config.yaml
spec_augment: false
head_dim: 64
fused_qkv: false
inner_norm: false
layers: 12
label_smoothing: 0.2
loss: "binary_cross_entropy"
beta1: 0.9
max_precond_dim: 512
max_steps: 26400
Rows from block 5 of a small sound classifier, named by matrix and row number. Rows with one number belong to one neuron. Each number is 128 + 32 x the weight over its row's rms, rounded and kept within 0 to 255. All counts start at 0.
After each neuron's rows are labels from the 100 clips, of 14848, where the neuron reaches its highest value: "loudest" is the band of the loudest frequency at the time of the peak. Only what is clearly more common there than usual is listed. The data: single English nouns, adjectives and verbs, spoken by a formant synthesiser in many voices. In brackets: how many of the 100.
# fc1: MLP up (model.blocks.5.mlp.fc1.weight, 768x256), inputs 64-127
# fc2: MLP down (model.blocks.5.mlp.fc2.weight, 256x768, transposed), outputs 64-127

fc1.325 [132  71  81 158 131 146 121 178 102 108 116 162 129 141 127 125 154  51  89 166 244 128 143  82 102 115 127 124 173 129  83 152 105 192 141 133 142 107 163 191 105 106 119 110 115 125 137 144 125 144  95 143 104 127 148 119 172 145 136 132 153 149 151 127]
fc2.325 [115 115 138 107  87  94 159 126 195 147 163 100 126 131 135 106 126 112  99 134 110 106  87  57 130  88 146 122 143 145 145  64 150 132  72 142  96  93 167 117  75 125 143 130 185 140 150 141 156 114 139 138 134 160  74 121 121  55 153 148  82 144 152 146]
loudest: 2000 to 4000 Hz (34)

fc1.379 [134 128 144 130 115 111 123 151 127 159 117 148  99 148 163 133 111  95 161 139 118  90 131 155 149 119  88 184 138 158 161 147 148  22 197  98 163 157 104 146  65 143 138 150 157 122 111 141 115 117 183  91 136 135 146 115 107 109 140 123 107  32  39 149]
fc2.379 [105 111 142 110 151 169 103 110 112 112 145 142 146 148 103 161  58 162 143  76 122 148 150 124 136 146 120 118 105 146 121 130 131  97 108  41 202  77 128 157 156 102 120 129 136  76  70 148 137 107  87 102 139 113 105 157  83 143 115 129 103 108 171 149]
loudest: 500 to 1000 Hz (56)

fc1.252 [126  78  99 219 167 134 124 155 119 138 100 116 148 162 211 121 144  78 104 130 210  33 151  91 102  92 152 137 137 103 134 131  54 183 178 134  87 120 193 167 100 141 140 106  85 165 108 115 117 140  82 155 134 140 132 110 149 132 174 101 140 139 197 109]
fc2.252 [133 126 138 102  77  97 175 108 135 133 169 103 112 111 132  88 142 110  96 170 108  83  63  77 138 114 149 166 174 182 131  66 149 119  83 125  52 101 160 105  86 137 150 140 132 178 162 146 169 112 105 137 136 172  97 129 162  80 129 161  85 181 126 137]
loudest: 2000 to 4000 Hz (26)

fc1.632 [143  80  82 141 146 114 120 147  90 116 133 158 134 151 160 116 167 105  68 114 210  69 102  71 101 111 128 144 176 112 100 104  79 180 143 128 129 101 185 171 124 120 147  94  91 145 142 120 129 144 139 146  86 152 150 112 152 147 105 100 160 166 195 158]
fc2.632 [129 127 135 103  65  95 162  84 174 153 168 113 123 105 139  89 152  82 102 173 114 102  30  85 118 102 184 156 135 169 136  40 162 125  52 137  98 108 145  96  88 112 131 125 162 157 160 143 130 121 131 135 136 190  96 132 124  54 164 164  98 173 124 158]
loudest: 2000 to 4000 Hz (26)

fc1.713 [ 94  84 157 131 111  97 105 115 149 131 105 130 113 118 144 117  94  84 164 115 110  94 155 117 184 136  93 186 172 169 158 142 162  24 180 105 164 134  95 122  97 130 147 164 192 125  84 146  81 143 160 131 131  98 132  93 134  65 120  97  81  24  89 121]
fc2.713 [110 145 148  99 144 154 102 118 106  75 159 169 130 152  93 124  63 145 124  94 141 132 147 155 104 148 139 111 117 140 130 120 115 106 126  55 190 107 149 180 119 103 128 141 151 110  80 152 149  97 109  91 134 135 110 148  88 145 142 144 126  95 180 175]
loudest: 500 to 1000 Hz (69)

fc1.757 [132  91 168 124 119 156 125 151 143 148 176 122  95  88  98 146 150  37 108 132 115 127 105 123 132 164 123 157 164 179  92 158  93 100 153 150 119  89 108 117 121 190 151  69 149 112 146 112 110 124 133 167 132 101 146 141 122 140  79 103  84 104  71 135]
fc2.757 [ 82 136 133  68 126 125  89 120  86 131 143 106 110 155 123 127 173 131 112 110 118 159 107 132 123  93 127  98  98 149 206  56 163  96 143 121 149 103  86 137 165 101 149  80 123  96  99 170 103 111  88  66 122 163 103 130 137 102 144  64 122 102 160 167]
loudest: 500 to 1000 Hz (87)

fc1.31 [ 98  75 153  81 130 156 116 149 112 166  98 133 196 106 127 120 118  78 141 113 109 132 135 119 147 160  49 121 126 108 132 131 164   0 131 137 163 114 103  94 112 120 126 128 127 106 112 137 135 104 121 139 129  93 150 137 112 130 124 118 125  87  56 121]
fc2.31 [ 86 134 120 103 111 141 104 111 122  80 174 111 107 138 108 146 102 163 124 111  96 140 134 127  98 119 137 102 133 141 162 149 139 150 114  80 173  72 158 173 134  91 164 147 139  86  58 163 135  97 117  63 180 129 119 132  90 113 142 150  71  96 161 162]
loudest: 500 to 1000 Hz (56)

fc1.90 [163 119 157 144 127 151 111 127 140 138  87 123 106 170  75 154  83  89 162 135  75 139 152 170 164 148  76 163 164 128  97 136 123  38 146  93 184 115  81 125 101 121  92 150 155  96  91 122 133 165 147  88 109 123 107 118 132  98 141 123 161  57  64 173]
fc2.90 [113 115 162 125 151 147 124 127 123 109 147 146  94 168 128 150  70 142 132 119 136 137 104 142 132 136 142  98  85 113 128 116 107 121 116  52 178 108  91 171 162  93 121  99 121 111  85 166 195 127 117  78 111 147 120 149  37 117 124 127 148  90 146 165]
loudest: 500 to 1000 Hz (54)

fc1.0 [125 100 122 124 140 136 113  95 160 128 171 187 103 102 130 220  95 154 157 172 141 209  93 148 102 139 103 137 107  97 115 103 141 133  71 116 147 144 103 107 176 170 204 134 124 173 125 124 150 140 188 165 152 111 127 136  75  70 112 132 154  50  44 104]
fc2.0 [114 154 136 108 171 103 137  68 154  74 118 136 140 124 111 122 153 160 135 156 135 118  88 158 126 151 114 184 116  99 138 122 126 131  40 165 149 135 134 145 179 159 184 174 162  62 129  81 133 146 152 130  98  79 140 133 110 101 136 139 149 126 111 176]
loudest: 500 to 1000 Hz (55)

fc1.737 [ 98 158 152 105 113  86 145  91  96 213 107 146  85 115 215  99 175  81 137 118 164  72  77  63 162 129  77  79 104 168 132 107 140 102 240 156 101 173  97 169  87  95 111 156 150 138 123 139  58 140 159 168 113 130  79 126 158 153 122 112 101 149 154 147]
fc2.737 [123 144 111  73 139 114 156 119 107 140 132 130 174 127 137 116 101 122  90 129 140 115  98 151 127  92 164 143  86 123  95 103  94  83 143 106 182 155  71 110 125 132 106 101 157 170 124 129 120 138 115 157 134 144  73 105 114 154  78  77  98 106 145 176]
loudest: 500 to 1000 Hz (60)

fc1.729 [ 73 104  73 168 165 110  59  87 165 112 150 122 123 172 138 157 159 117 119 162 107 171  48 138 116 110 131 171 108 123  66 110 153 159  78 117 101 128 135 126 134 153 151 123 133 170 134 106 180 137 148 140 114  74 159 111  84 120 200  75 113 182 147 103]
fc2.729 [100  89 113 123 150 124 106 115 157  86 133 156  89 140 181 151 184 146 172 171  98 113  85 141 127  87 135 110  99 101 123  58 129 116 103 119  89 141 135 113 153 161 113 174 152 145 129  83  78 107 159  70  75  96 141 140  76 112 171 235 182 136 118 147]
loudest: 250 to 500 Hz (59)

fc1.276 [133 115 124 153  97 154 109 140 139 136 128 142 130 107  99 209  71 196 191 136 113 179 111 159 114 121 122 212 133 119 156 164 113 136  97  82 118 121 141 107 215 109 146 122 117 106 128 129 139 143 122 108 143 118  96 141  83  59  79 140 232  94  82 134]
fc2.276 [127 124 171 106 151 116 115 127 183  74 120 113 139 135 140 143 141 140 152 149 170 120  83 156 117 172 111 144 104  64 125 110 112  84  67 151  94 137  87 145 210 150 123 108 160 108 130 103 144 145 118 141 112  86 162 137  89  87 126 167 152 120 113 184]
loudest: 4000 to 8000 Hz (28)

fc1.3 [ 84  87 163  85 111 189 135 125 115 188 107 146 130 143 153 111  91 119 160 130 114  88 177 141 177 125 105 154 125 152 144 123 154  36 150  92 161 188  80 113 112 127 128 139 133 101  85 139  95 120 150 124 125 159 124 124 118  68 130  82 118  69  84 156]
fc2.3 [ 85 146 137 102 145 152 100  89 123  95 161 135 134 155 109 142  63 142 141 115 119 151 136 145 113 140 110 117 123 135 144 154 123 135 107  38 181  87 146 178 133 112 110 135 140 139  75 167 151  99 114  91 149 129 120 147  97 128 134 153 108 113 184 175]
loudest: 500 to 1000 Hz (63)

fc1.554 [155 129 173 145 142 156 100 135 115 161  88 136 101 144  86 147  96 113 140 137  95 136 161 139 162 138  69 140 168 125 102 127 136  27 189  88 181 123 102 126 114 117  77 132 163  98 107 132 139 164 146  82 133 129  93 124 140 102 107 139 163  56  73 170]
fc2.554 [131 134 162 116 167 136 140 134 123 121 131 131 128 165 136 149  68 152 124 114 156 128  98 130 125 130 170 105  89 112 121 112 109 117 105  76 192 124  69 157 172  93 108  94 126 112 110 156 194 142 115 105 106 142 107 133  47 124 114  90 129  92 135 157]
loudest: 500 to 1000 Hz (64)

fc1.289 [142  93 120 187 126  88 142 149 140  69 118 150 116 148 158 123 142 147  80 159 129  93 184 104 102 114  39  98 158 151 134 120  76  92 126 152 109  63 178 143 106  99  80 108  39 118 119 155 105 132  90 175  97 108 109 125 129 117 108 124 153 141 140  94]
fc2.289 [149 133 113 118  82  71 145 154 179 118 165 131 151 100 131 134 157  74  89 147 123  75 109 106 121  86 128 136 157 154 142  92 167 104  59 143 120 135 140  88 131 114 111 138 163 111 133 145 152 108 124 137 149 166 103 121 117  89 119 152 103 152  98 110]
loudest: 4000 to 8000 Hz (33)

fc1.324 [122  87 176 109 100 145 119 118 133 147 101 137 107 167 133 110  74  89 149 119  86  97 135 146 175 136 102 142 128 154 151 122 148  21 142  67 184 144  79 135 115 128 133 192 155 113  99 158 118 142 170 154 122 103 149 112 134  62 121 125  78  41  88 121]
fc2.324 [102 131 151 109 160 158  88 100 105  88 171 146 116 172  97 136  81 145 116 120 125 140 167 157  97 140 131 110 123 143 138 133 128 141 123  58 179  75 151 185 124 117 120 141 144 116  61 149 145 114  86  58 140 138 119 131 102 133 131 137 106 113 175 199]
loudest: 500 to 1000 Hz (49)

fc1.576 [174 116 175 136 120 139  99 121 129 152  76  91  87 155  87 152  85 123 143 116  89 101 153 172 172 139  88 160 163 127  79 134 159  17 147 105 159 130  46 114 100 105  89 140 165  79 103 132 129 166 143  84 133 102 100 126 129  94 115 114 141  67  68 185]
fc2.576 [110 126 166 133 145 142 123 129 122 118 142 138 114 164 122 146  77 143 119 111 144 132 115 150 118 137 148  84  99 113 136 117 105 134 105  37 167  99  84 158 163  92 113  81  91 123  84 169 190 138 108  75 106 154 117 150  43 134 136 124 135 102 163 163]
loudest: 500 to 1000 Hz (43)

fc1.11 [ 81 107 120 131 140 129 110 110 132 113 105 146 138 166 163 118 122 147 180 215  98 160 121 164 128 105 168 137  66 118 109 111 176 130 138 104 152 109 125 140 125 107 162 132 158 109 126 120  93 132 213 128  94 109 119 110 165 138 136  87 151 177 103  96]
fc2.11 [ 77 125  96 143 158  95 131 103  93 127 144 156  88 121 142 114 156 162  99 132 143  92 103  99 130 149 144 140 109 129 118  96 142 171 102 117 170 170 135 137 119 125 141 131 162 126 143 130 167 130  89 111  88 175 184 102  62 145 118 156 105 148 131 188]
loudest: 250 to 500 Hz (37)

fc1.281 [108 121 100 210 123 168 140 102 151  92 102 110 110 131 102 106 132 122 168 153 178 163  93 137  89 153 118 107  64 139 131 124 123 115 111 140 128 177 136 147 122 129 146 126 158 184  79 115 181  92 105  81  92  64 136  96 129 128 189 123 121 140 133 123]
fc2.281 [160  84 106 159 153 158 113  72 117  97 159  97  47 132 162 126 159  90 111 139  92 139  89 148 102 126 140  62 120  96 132 119 124 130  67 120 121 185 134 123 161 160 133 148 167 144 168 121 146 112 133 129  19 124 206 111 109  93 154 210 151 102 137 138]
loudest: 250 to 500 Hz (51); 500 to 1000 Hz (41)